config.toml
model = "model that answers yes/no questions on an image's attributes"
dataset = "rendered scenes of toy objects such as cars, trees, mugs and chairs"
train_examples = 97500
image_size = 32
crop_scale_min = 0.8
horizontal_flip = false
translate = 0.12
questions_per_image = 8
encoder_arch = "convnext"
encoder_isotropic = false
encoder_norm = "layernorm"
encoder_activation = "swiglu"
encoder_mlp_ratio = 3
encoder_inner_norm = false
encoder_moe = "expert_choice"
encoder_drop_path = 0.05
encoder_num_experts = 4
encoder_moe_every = 2
encoder_expert_mlp_ratio = 1
encoder_experts_per_token = 2
encoder_shared_expert = false
encoder_patch_size = [2, 2]
encoder_depths = [2, 4, 2]
encoder_widths = [80, 160, 320]
encoder_kernel_size = 7
fusion = "cross_attention"
fusion_encoder_width = 192
fusion_encoder_layers = 6
fusion_encoder_norm = "rmsnorm"
fusion_encoder_norm_position = "post"
fusion_encoder_activation = "geglu"
fusion_encoder_head_dim = 16
fusion_encoder_fused_qkv = true
fusion_encoder_bias = "none"
fusion_encoder_qk_norm = true
fusion_encoder_parallel_block = false
fusion_encoder_moe = "expert_choice"
fusion_encoder_num_experts = 16
fusion_encoder_moe_every = 1
fusion_encoder_expert_mlp_ratio = 0.25
fusion_encoder_experts_per_token = 2
fusion_encoder_shared_expert = false
fusion_encoder_positions = "learned"
fusion_encoder_cross_attention_every = 2
residual_init = "scaled_by_depth"
optimizer = "soap"
beta2 = 0.95
learning_rate = 0.0019
beta1 = 0.9
shampoo_beta = 0.95
eps = 1e-08
precondition_frequency = 10
max_precond_dim = 1536
one_sided = false
adamw_lr_other_params = 0.0007
max_grad_norm = 3.0
max_steps = 7600
batch_size = 256
epochs = 20.0
lr_schedule = "linear"
final_lr_fraction = 0.05
warmup_steps = 1520
weight_decay = 0.1
adamw_weight_decay_other_params = 0.05
Rows from block 4 of the image encoder of a small model that answers yes/no questions on an image's attributes, named by matrix and row number. Rows with one number belong to one neuron. Each number is 50 + 12 x the weight over its row's rms, rounded and kept within 0 to 99. All counts start at 0.
After each neuron's rows are labels from the 100 images, of 14848, where the neuron reaches its largest size: "peak on" is the class under the peak. Only what is clearly more common there than usual is listed. The data: rendered scenes of toy objects such as cars, trees, mugs and chairs.
# gate: MLP gate (encoder.blocks.4.mlp.gate.weight, 480x160), inputs 80-159
# fc1: MLP up (encoder.blocks.4.mlp.fc1.weight, 480x160), inputs 80-159
# fc2: MLP down (encoder.blocks.4.mlp.fc2.weight, 160x480, transposed), outputs 80-159

gate.99:63 58 47 51 49 38 62 50 34 40 58 48 59 36 59 44 67 67 45 68 48 50 36 47 28 65 63 44 67 36 40 53 24 38 55 70 59 30 57 52 62 36 53 53 37 66 48 38 45 55 49 55 65 50 48 54 55 61 60 30 56 45 30 57 38 50 47 47 62 60 53 31 51 39 51 39 48 57 38 64
fc1.99:26 38 57 38 64 38 62 42 52 44 69 52 54 61 75 53 54 53 61 61 55 28 30 46 35 35 75 62 50 69 35 58 44 50 62 68 34 42 50 48 43 21 29 53 44 54 38 51 38 49 50 63 69 58 58 36 46 41 69 70 37 56 55 53 30 41 42 24 62 45 51 44 48 44 54 56 42 49 58 53
fc2.99:35 71 59 50 58 45 42 53 58 69 62 40 29 48 44 36 53 66 45 33 43 45 54 55 36 20 44 50 27 58 46 64 53 37 23 48 55 56 49 50 60 59 33 50 53 40 44 42 48 34 39 66 53 58 29 59 22 34 45 28 46 47 60 56 45 41 79 50 48 25 44 46 43 70 35 51 25 34 48 51
peak on: flower

gate.36:29 37 73 69 47 47 61 48 60 54 61 47 60 32 14 63 38 45 46 71 54 69 33 47 64 32 60 50 50 58 66 58 21 46 55 53 39 58 61 48 36 43 38 47 32 58 43 32 55 55 56 40 58 52 69 36 50 43 61 17 46 52 56 56 60 39 40 50 57 31 37 46 60 47 55 44 56 69 54 54
fc1.36:49 23 57 65 77 51 47 58 50 49 54 67 46 41 54 57 59 45 56 25 44 54 48 74 40 48 57 56 41 38 50 51 45 50 83 59 56 68 66 58 42 64 64 52 47 51 65 53 33 57 57 52 43 40 27 56 56 40 68 34 62 65 69 46 68 52 41 61 59 33 61 48 50 27 23 40 39 60 35 55
fc2.36:29 35 50 35 53 51 51 40 50 20 45 35 47 44 62 35 56 53 54 38 52 59 51 34 31 40 46 59 52 41 29 54 54 51 41 47 37 58 73 56 58 50 38 28 49 45 59 56 44 30 55 29 25 52 58 30 48 61 55 65 42 58 49 40 42 65 69 63 63 44 48 79 55 47 22 50 52 65 63 40
peak on: umbrella

gate.402:57 30 54 30 48 43 72 57 59 56 40 39 52 58 35 58 60 56 57 88 47 44 45 34 51 39 52 40 57 71 62 51 45 63 72 66 57 44 66 57 51 59 41 40 52 63 43 62 87 49 56 82 49 52 51 68 55 50 36 35 54 49 57 69 49 73 38 62 63 44 31 63 36 34 50 32 47 35 51 59
fc1.402:59 36 40 37 40 47 61 52 68 53 43 31 51 53 52 57 54 48 55 69 58 61 34 39 28 47 63 45 34 67 51 47 38 80 59 54 31 41 56 51 35 39 39 44 39 50 54 57 48 44 44 61 37 34 80 36 48 47 57 45 54 21 81 50 30 74 41 66 57 31 41 49 53 25 49 41 62 61 32 19
fc2.402:38 37 46 34 57 70 48 43 51 60 57 45 33 39 61 59 44 79 32 56 74 49 47 42 65 62 60 55 39 23 47 55 45 44 46 73 40 55 43 56 43 68 69 60 55 33 49 67 60 48 62 60 42 60 43 34 64 53 46 41 45 63 32 53 45 71 57 57 35 43 50 70 79 33 47 42 41 53 24 35
peak on: house

gate.108:57 27 64 26 62 53 34 54 54 36 44 14 48 49 57 54 64 45 54 38 44 36 61 74 50 51 45 57 41 47 62 48 39 46 49 59 52 73 65 34 32 45 60 43 58 69 43 58 49 62 60 54 39 42 62 69 48 60 48 63 49 70 34 47 38 60 29 35 49 59 30 50 48 46 65 39 37 39 55 57
fc1.108:65 44 56 53 53 50 39 46 50 30 46 53 45 43 58 44 62 51 58 45 59 41 38 30 64 50 60 29 57 30 50 67 20 49 66 46 51 55 68 64 47 46 64 39 35 51 55 43 69 56 49 47 42 40 53 61 72 65 37 54 57 71 52 48 42 73 72 17 56 37 55 54 43 38 50 24 46 53 44 39
fc2.108:59 33 56 49 43 66 31 58 50 76 50 48 54 48 55 37 44 52 26 58 35 60 48 46 71 74 61 71 56 55 77 20 43 38 68 49 49 37 80 43 50 47 45 43 41 63 36 37 47 42 48 41 59 61 46 21 27 44 62 55 51 59 35 55 48 58 48 54 40 53 60 45 55 67 50 40 74 53 38 44
peak on: mushroom

gate.349:34 54 56 53 45 48 46 65 46 50 28 34 60 77 51 44 28 60 72 69 32 69 41 56 61 63 70 40 40 50 44 59 45 44 46 48 59 54 54 59 56 49 53 39 64 71 46 31 54 54 52 76 54 44 33 60 18 43 51 60 41 34 66 51 42 27 56 62 55 50 66 37 45 78 58 51 41 49 53 37
fc1.349:42 57 69 46 44 52 36 41 48 36 48 65 62 64 48 47 60 44 54 41 64 48 42 49 51 57 59 39 53 47 59 45 45 65 66 45 26 51 49 48 81 19 75 48 45 56 56 52 45 58 54 52 36 58 20 58 53 57 32 49 38 26 56 38 58 63 76 33 52 61 69 51 38 44 49 45 46 56 48 67
fc2.349:38 41 40 69 18 49 34 45 54 79 41 62 52 56 64 54 35 67 52 43 52 43 73 37 32 35 61 60 34 46 50 41 42 60 42 18 32 59 59 45 33 36 46 37 41 66 43 50 62 64 47 57 42 28 64 55 43 34 38 45 49 51 47 44 50 60 44 50 72 52 44 44 48 59 50 54 57 51 65 39
peak on: snowman

gate.129:23 45 55 37 61 32 48 40 59 73 52 43 36 64 55 42 43 58 49 53 58 31 45 49 53 34 50 62 44 50 57 57 30 48 55 42 64 46 58 58 55 56 33 48 56 26 55 53 29 55 69 38 41 53 65 42 45 43 49 40 33 56 48 52 26 54 32 47 54 31 52 69 63 45 38 47 31 56 36 60
fc1.129:36 37 32 46 68 52 62 66 52 48 43 29 31 38 43 62 52 63 68 62 59 58 48 53 50 49 58 46 46 44 32 47 57 50 58 55 54 36 44 53 55 84 40 64 46 40 53 53 56 35 62 46 52 40 54 61 56 58 45 44 47 37 57 41 68 51 48 56 85 30 59 66 69 44 45 36 55 63 65 31
fc2.129:53 51 58 56 63 48 55 51 39 57 61 59 48 34 37 49 51 65 34 54 53 52 48 46 62 45 36 39 64 33 50 38 43 58 42 69 50 69 59 47 37 61 46 49 73 46 55 32 50 49 54 62 67 51 40 49 71 19 55 44 58 52 61 56 51 42 73 61 52 54 51 29 60 56 50 58 51 27 35 27
peak on: house

gate.463:33 45 46 41 44 42 61 66 59 63 32 54 52 44 46 65 48 60 74 60 63 71 66 56 50 60 51 51 52 62 30 33 53 48 37 37 45 46 72 51 31 59 46 65 38 56 27 26 44 52 54 59 51 70 65 69 49 41 69 62 55 36 53 36 21 60 40 37 54 73 53 57 56 51 46 49 55 45 68 39
fc1.463:50 52 68 53 41 76 66 54 43 67 41 46 57 52 60 46 42 56 60 57 35 45 37 66 51 56 43 46 67 40 29 61 59 49 44 51 33 38 50 42 27 38 55 41 48 40 28 37 61 68 59 74 61 55 57 81 39 61 77 66 44 54 38 45 44 43 43 53 43 59 58 46 41 53 59 60 40 42 71 34
fc2.463:44 46 39 33 40 49 51 55 44 38 36 37 63 51 67 45 32 52 65 67 57 58 47 31 69 51 58 41 65 53 45 33 41 54 63 29 39 54 26 60 62 18 55 39 46 44 50 63 33 57 41 48 64 57 61 41 45 70 81 35 46 38 59 38 29 62 42 57 54 60 36 52 52 38 57 51 37 61 66 56
peak on: snowman

gate.104:69 31 49 66 57 58 76 47 57 50 45 64 57 61 63 48 43 46 52 28 39 44 79 57 82 63 37 53 56 51 48 42 56 39 39 49 63 40 46 57 48 52 48 41 50 48 27 68 32 54 23 48 19 49 59 50 61 36 61 45 59 42 51 42 47 49 36 72 56 30 65 52 45 47 51 68 48 42 55 54
fc1.104:64 23 42 67 41 64 53 58 33 52 39 25 50 61 45 49 58 52 50 58 34 54 37 36 65 43 53 45 47 50 37 45 39 36 40 64 51 37 62 44 67 57 49 63 55 54 50 62 59 55 35 41 37 56 49 40 58 31 68 31 56 65 53 45 64 48 41 46 37 47 43 52 45 42 50 69 46 33 63 36
fc2.104:55 50 38 60 69 34 55 58 44 29 52 37 53 49 77 36 53 53 48 52 40 43 26 33 82 57 48 48 38 56 47 67 41 45 45 33 48 50 41 45 64 59 60 52 62 52 64 69 29 41 54 33 35 54 43 32 73 67 57 46 48 32 57 50 59 36 59 68 51 60 53 55 67 63 41 49 38 44 58 54
peak on: bottle

gate.41:55 61 55 51 61 36 56 29 64 45 67 61 54 42 63 50 73 44 57 64 36 30 35 46 41 58 62 63 51 50 47 47 39 34 63 51 50 49 21 51 37 33 61 35 31 71 51 40 43 36 50 78 51 50 50 33 32 56 62 57 44 61 46 64 48 45 64 49 42 35 38 44 39 36 55 62 59 40 51 52
fc1.41:43 45 43 59 70 51 51 61 49 52 35 46 23 74 45 40 58 43 48 58 71 55 56 59 32 48 53 48 39 48 56 56 59 35 52 71 48 51 50 44 50 46 56 25 62 57 55 48 52 33 73 35 80 56 63 63 65 41 41 42 50 49 42 73 48 48 58 43 56 55 43 52 49 48 54 50 52 58 46 56
fc2.41:48 58 45 39 62 40 43 56 45 37 55 31 51 49 54 46 53 46 50 28 44 62 42 35 57 51 56 47 64 53 37 31 51 41 33 52 69 45 43 58 48 49 53 45 37 70 75 50 54 55 64 35 65 61 59 38 52 60 79 66 23 53 49 56 45 59 27 58 50 54 31 52 48 29 37 40 50 42 53 41
peak on: flower

gate.301:72 35 35 68 41 64 44 44 54 42 51 41 58 40 46 81 62 56 48 36 37 51 46 53 52 39 51 57 58 60 35 57 53 58 53 62 31 33 49 60 64 23 41 62 43 58 71 50 47 22 66 34 42 61 80 73 46 43 58 48 24 64 45 37 44 72 40 55 50 51 54 66 52 56 50 54 47 59 45 60
fc1.301:56 62 39 58 60 43 63 49 46 68 50 35 55 34 39 31 52 59 56 37 65 49 31 54 46 62 38 70 36 57 52 48 51 56 58 52 30 61 30 15 48 50 74 37 40 76 58 58 53 54 31 66 47 51 40 41 40 59 53 51 55 56 25 63 57 42 58 55 30 69 37 44 43 44 55 47 63 59 43 65
fc2.301:70 60 53 41 57 41 62 54 56 62 53 50 39 40 20 29 51 66 41 60 50 41 66 41 56 34 39 27 46 57 36 75 67 40 62 56 73 46 53 35 31 55 59 63 62 55 24 55 44 50 23 49 53 58 49 43 38 42 54 54 50 45 32 54 53 30 54 67 66 24 47 56 52 49 32 45 47 51 42 53
peak on: mushroom

gate.42:66 38 59 58 35 50 50 30 55 70 41 46 78 47 39 42 44 17 71 48 49 37 53 36 68 33 56 48 40 49 57 42 54 39 62 54 52 58 44 54 52 29 49 78 44 41 63 63 54 64 48 39 54 46 63 49 45 51 65 50 21 51 48 71 51 40 53 54 31 62 68 60 68 47 34 65 38 53 57 39
fc1.42:41 71 58 47 44 53 59 42 28 59 55 47 57 42 56 55 29 60 47 49 39 55 29 48 63 53 59 58 33 41 48 46 54 47 43 32 42 44 59 48 54 49 58 67 47 25 48 75 58 42 41 13 52 35 59 36 37 49 56 59 32 68 62 49 52 54 81 39 64 44 46 41 44 44 50 63 53 37 54 56
fc2.42:70 56 61 32 32 32 74 53 48 52 28 64 47 44 41 53 46 63 57 46 24 54 51 38 36 54 40 38 49 60 52 55 57 36 20 49 52 52 60 65 50 73 45 53 55 17 32 51 69 28 54 40 38 55 55 56 32 58 56 40 54 66 49 56 76 72 43 51 42 41 43 57 53 50 63 52 63 63 30 56
peak on: snowman

gate.125:54 39 36 51 65 67 66 61 47 39 39 53 47 41 61 38 71 43 43 61 59 43 41 62 44 64 53 53 67 60 35 38 28 58 46 30 64 39 45 41 59 25 66 41 29 55 57 53 39 45 41 60 52 39 37 45 54 66 81 59 60 53 52 60 51 64 30 53 56 67 50 40 44 51 52 58 56 41 50 61
fc1.125:42 55 61 44 44 83 42 42 47 48 51 52 44 58 39 49 50 50 55 52 39 41 59 37 55 54 51 49 48 72 55 46 71 43 62 51 43 60 51 52 56 65 50 38 70 27 57 69 63 41 62 48 49 39 42 64 70 59 31 36 34 49 51 31 54 38 65 56 48 47 59 52 65 60 36 40 56 71 59 40
fc2.125:64 48 41 64 41 60 29 57 16 29 28 47 64 52 60 71 55 58 57 61 67 53 51 42 56 62 50 53 51 53 39 53 57 68 67 33 53 59 65 61 45 34 32 53 33 47 62 61 59 68 49 21 55 39 62 70 60 49 66 65 46 51 60 55 37 50 25 44 40 69 45 55 59 49 60 52 49 48 45 56
peak on: flower

gate.148:54 35 49 49 55 43 64 57 57 35 39 61 42 26 47 33 58 62 34 35 58 44 41 32 54 62 37 29 41 63 66 67 37 62 51 25 82 29 35 53 43 36 57 74 51 44 63 37 43 47 31 48 59 37 53 54 57 36 48 54 66 48 63 62 31 44 57 25 51 62 52 46 77 63 49 46 58 53 47 68
fc1.148:47 52 56 46 50 54 57 42 65 42 62 55 57 48 52 23 35 47 57 58 59 59 27 43 44 68 38 30 51 50 51 45 52 72 50 37 57 43 52 35 36 35 63 77 39 39 64 46 57 28 39 29 64 30 45 54 62 43 55 52 63 57 65 52 36 47 61 50 61 65 53 40 30 56 42 39 58 51 57 59
fc2.148:53 31 56 46 66 31 36 31 44 33 62 31 42 52 41 47 62 48 41 46 52 70 62 57 51 46 51 48 56 41 59 49 62 54 47 40 51 50 41 37 42 60 64 62 53 68 55 53 44 33 47 32 56 69 57 65 48 28 43 35 67 36 38 37 35 41 53 52 52 29 69 53 49 43 55 64 42 56 65 41
peak on: truck

gate.76:50 60 54 17 53 55 50 54 56 48 43 54 60 55 56 57 38 28 63 26 42 41 62 54 64 47 59 65 55 33 50 52 31 62 54 45 54 36 64 66 54 48 63 53 58 35 41 65 59 52 48 44 41 33 29 62 55 61 57 56 34 54 45 46 25 66 51 43 57 58 55 65 33 45 77 40 24 36 52 36
fc1.76:47 57 51 59 42 45 57 48 65 43 40 53 58 59 45 59 50 36 50 55 48 54 63 54 48 42 48 58 49 37 39 51 48 56 51 46 53 42 63 53 41 60 53 64 26 45 49 68 34 38 49 15 35 58 49 53 57 54 58 54 28 40 53 48 55 50 48 38 77 47 47 36 42 52 58 55 48 14 43 25
fc2.76:58 37 49 42 43 60 51 40 33 54 58 54 69 59 53 41 48 75 48 38 48 71 51 47 36 61 76 71 28 45 29 43 38 62 47 50 39 51 47 52 61 62 40 73 51 42 40 56 41 28 46 30 63 23 23 71 61 67 53 70 51 45 53 51 52 54 40 67 55 73 52 83 52 33 59 70 64 55 50 49
peak on: barrel

gate.320:38 60 59 52 42 50 39 59 59 52 50 35 50 69 37 42 57 24 54 43 72 46 36 77 63 45 72 53 67 31 30 55 61 45 52 49 54 42 60 79 49 40 18 52 49 37 57 43 48 45 47 37 49 65 29 50 72 63 66 55 75 33 62 42 76 70 43 55 46 46 42 30 49 46 43 58 36 47 47 67
fc1.320:66 29 43 36 65 46 58 44 40 47 50 64 59 37 48 53 52 59 59 55 46 53 52 27 37 54 52 40 25 41 60 43 43 29 82 55 58 51 57 39 49 29 60 32 56 62 41 75 47 64 63 31 62 41 66 39 38 47 33 48 53 58 41 74 45 55 44 54 45 48 63 66 56 54 89 49 51 27 47 45
fc2.320:52 46 39 46 43 63 75 39 48 67 50 46 56 54 35 53 41 43 54 37 69 42 62 58 55 49 35 55 38 48 36 41 37 61 40 43 32 52 67 36 51 49 50 51 29 69 45 52 26 46 52 60 76 43 43 34 59 51 63 60 33 36 78 39 56 64 52 45 62 54 44 69 52 41 49 60 48 66 74 54
peak on: hammer

gate.3:34 65 56 38 52 43 71 37 33 50 58 47 52 53 63 54 43 40 37 59 55 46 42 43 50 48 60 56 38 51 55 51 48 54 54 55 65 41 39 49 49 50 66 38 47 53 34 39 62 52 17 55 46 60 44 55 26 61 78 54 40 67 36 53 47 51 55 67 36 58 54 49 51 47 51 50 56 69 64 46
fc1.3:38 23 45 41 53 57 32 51 61 43 38 45 33 57 39 63 40 60 63 44 36 48 53 55 41 44 44 60 36 47 45 34 54 47 34 59 45 48 55 59 44 60 34 61 43 81 66 33 59 47 47 40 42 35 56 55 57 33 50 64 42 49 60 36 50 49 55 65 47 33 72 64 57 67 57 53 57 67 55 58
fc2.3:49 64 38 56 62 36 50 46 54 61 50 43 48 45 64 42 47 38 40 50 60 61 32 52 44 67 46 63 64 40 14 48 49 60 52 49 42 55 56 61 47 52 32 61 24 61 58 40 84 50 59 64 26 49 58 42 59 49 60 45 59 47 45 20 53 64 43 59 33 36 39 39 49 54 42 62 64 47 42 52
peak on: flower

gate.11:40 24 71 80 51 49 61 50 37 63 56 46 63 55 56 33 41 75 40 60 18 46 60 54 24 46 50 28 53 55 55 60 32 46 28 73 48 51 48 64 41 42 58 45 49 65 33 53 57 51 63 64 63 42 72 67 52 43 50 49 70 47 47 48 36 65 70 44 60 52 45 37 59 64 53 66 60 70 54 54
fc1.11:50 65 45 75 64 61 56 76 31 51 54 30 51 50 36 49 67 69 64 69 32 58 42 46 41 73 35 22 54 37 45 50 70 50 45 41 68 61 32 44 64 46 47 55 55 51 72 29 54 50 58 61 44 33 53 48 47 44 60 72 56 77 66 45 63 27 75 42 41 29 38 61 36 73 49 67 55 48 52 60
fc2.11:60 58 61 40 65 57 45 27 57 30 69 65 68 39 44 54 59 46 76 64 74 68 51 67 58 50 43 69 48 49 53 51 67 45 38 60 38 38 52 59 48 53 54 69 74 27 56 67 49 48 47 30 31 69 42 43 51 59 46 38 75 59 51 52 27 32 38 38 64 42 53 62 52 43 45 60 50 43 77 44
peak on: barrel

gate.33:32 50 61 41 28 45 38 39 35 53 55 64 67 49 45 41 55 35 43 54 64 48 60 54 52 37 70 62 59 37 33 65 47 37 72 46 43 65 47 54 44 67 57 35 51 43 44 38 51 36 32 21 44 65 64 54 53 51 52 63 57 78 62 50 58 49 56 40 67 42 58 61 66 34 43 37 55 44 67 57
fc1.33:52 37 33 76 30 53 48 40 61 35 66 52 53 52 42 44 36 51 33 59 52 38 39 71 59 34 55 55 30 57 68 45 53 63 48 43 55 41 41 36 55 38 47 67 50 39 46 58 55 50 46 71 38 50 34 67 39 78 54 58 57 40 29 49 44 57 70 61 37 40 36 59 45 40 59 33 40 50 50 63
fc2.33:36 35 27 35 48 43 60 49 39 51 48 56 64 54 54 46 53 44 61 68 56 49 60 82 41 69 29 46 41 56 57 50 44 42 56 40 49 39 35 59 43 50 66 32 42 63 64 58 42 64 54 64 71 57 59 34 58 36 50 57 51 44 64 27 46 37 22 58 60 35 60 45 58 56 62 57 60 61 66 56
peak on: ice cream

gate.123:59 38 61 63 59 50 55 57 42 41 46 51 57 49 54 27 45 33 27 61 58 70 45 51 47 36 45 51 45 65 65 55 50 57 71 52 53 51 64 46 39 39 45 59 57 48 53 35 47 48 39 44 55 42 48 70 61 49 33 51 54 63 58 40 61 58 52 33 49 34 47 35 45 27 36 49 68 51 48 63
fc1.123:57 59 57 44 63 58 50 38 38 38 53 61 62 63 59 46 56 44 26 42 65 61 39 52 64 40 53 64 36 71 45 44 52 45 54 36 60 41 63 48 54 44 53 52 54 74 46 18 40 45 34 48 60 36 78 50 67 54 53 66 60 51 52 34 48 48 51 39 50 63 53 28 58 32 44 35 83 51 31 46
fc2.123:46 21 57 53 41 50 39 50 59 33 62 64 59 63 48 65 46 37 61 48 56 68 47 53 73 48 52 55 63 27 57 37 68 47 48 49 58 44 68 58 58 40 65 38 45 50 69 36 56 47 44 39 45 56 47 68 56 55 54 37 72 45 53 43 51 56 35 39 65 42 52 56 43 45 48 72 71 58 47 70
peak on: mushroom

gate.262:50 46 57 61 59 36 42 34 45 61 30 63 74 46 49 60 61 42 53 48 46 25 33 58 45 47 55 56 50 60 51 71 35 42 39 49 40 52 32 69 59 15 50 52 39 67 31 77 31 51 58 37 61 22 66 62 65 39 40 48 40 55 38 39 37 40 40 36 45 51 65 36 46 60 40 50 58 72 62 56
fc1.262:54 45 56 70 70 48 48 34 42 52 22 52 47 46 44 66 42 32 51 46 30 41 38 48 63 68 57 70 60 43 48 67 50 56 53 64 43 24 42 58 66 46 38 45 62 57 48 65 36 47 33 37 40 30 59 59 59 88 39 61 34 77 51 37 32 50 39 49 36 55 59 36 59 35 40 60 47 64 40 64
fc2.262:44 47 42 58 45 59 35 63 38 65 49 67 50 61 48 55 37 53 54 24 36 63 58 38 27 38 35 35 59 61 41 54 51 60 49 40 50 36 51 27 43 57 30 29 53 43 64 43 57 64 62 77 36 42 65 53 51 62 57 38 54 66 62 49 60 40 58 50 50 32 34 26 42 80 52 60 62 63 60 60
peak on: candle

gate.367:57 55 48 45 57 48 40 71 46 40 43 64 46 56 46 42 54 55 61 74 40 40 45 68 27 53 35 68 53 44 39 43 54 44 60 56 62 48 37 36 41 78 12 64 47 70 46 40 48 50 33 36 47 47 61 33 46 37 30 70 51 54 46 46 32 29 43 53 48 64 66 53 41 54 75 54 46 40 53 58
fc1.367:64 43 62 65 37 45 51 62 59 42 48 54 41 66 52 58 40 31 37 50 56 63 51 65 33 34 78 41 40 67 57 47 41 35 44 42 78 33 68 54 46 56 53 57 53 47 60 50 57 34 47 67 46 60 48 53 39 58 47 40 49 35 68 51 35 45 49 76 39 41 31 32 56 46 49 26 46 32 39 65
fc2.367:41 47 33 47 44 31 59 45 39 31 42 36 76 39 51 48 59 43 37 54 26 42 40 59 54 52 37 47 49 61 21 40 42 70 67 49 60 56 44 55 36 56 33 52 40 40 44 58 38 44 68 52 29 42 40 65 30 48 48 76 56 54 41 57 38 39 59 28 50 78 57 56 47 48 47 44 43 60 49 48
peak on: ice cream

gate.440:50 42 41 17 59 39 55 56 55 36 37 47 61 55 64 37 58 60 63 58 41 57 54 50 39 56 54 26 72 44 38 52 57 54 44 38 54 55 41 78 56 39 46 39 60 50 60 33 30 46 59 28 47 66 64 58 33 34 78 55 45 58 71 58 56 60 38 75 44 39 56 44 59 41 65 59 57 46 57 38
fc1.440:56 37 24 53 54 41 58 61 63 42 31 35 42 55 55 35 57 45 71 64 49 56 52 54 47 43 57 55 74 56 29 53 51 56 48 38 53 37 63 47 52 45 45 41 56 54 50 51 61 55 46 66 56 35 64 33 60 54 71 94 72 56 76 44 52 57 46 41 46 48 46 43 45 47 58 58 60 42 50 25
fc2.440:63 55 60 31 52 45 44 60 49 51 63 39 72 49 44 14 51 41 49 56 26 72 43 44 63 50 45 61 36 66 55 71 67 43 35 47 37 40 57 53 42 68 53 52 58 13 66 61 39 50 49 34 44 48 68 86 37 72 53 64 59 42 48 44 52 47 66 37 59 44 48 54 48 54 56 65 59 51 55 39
peak on: snowman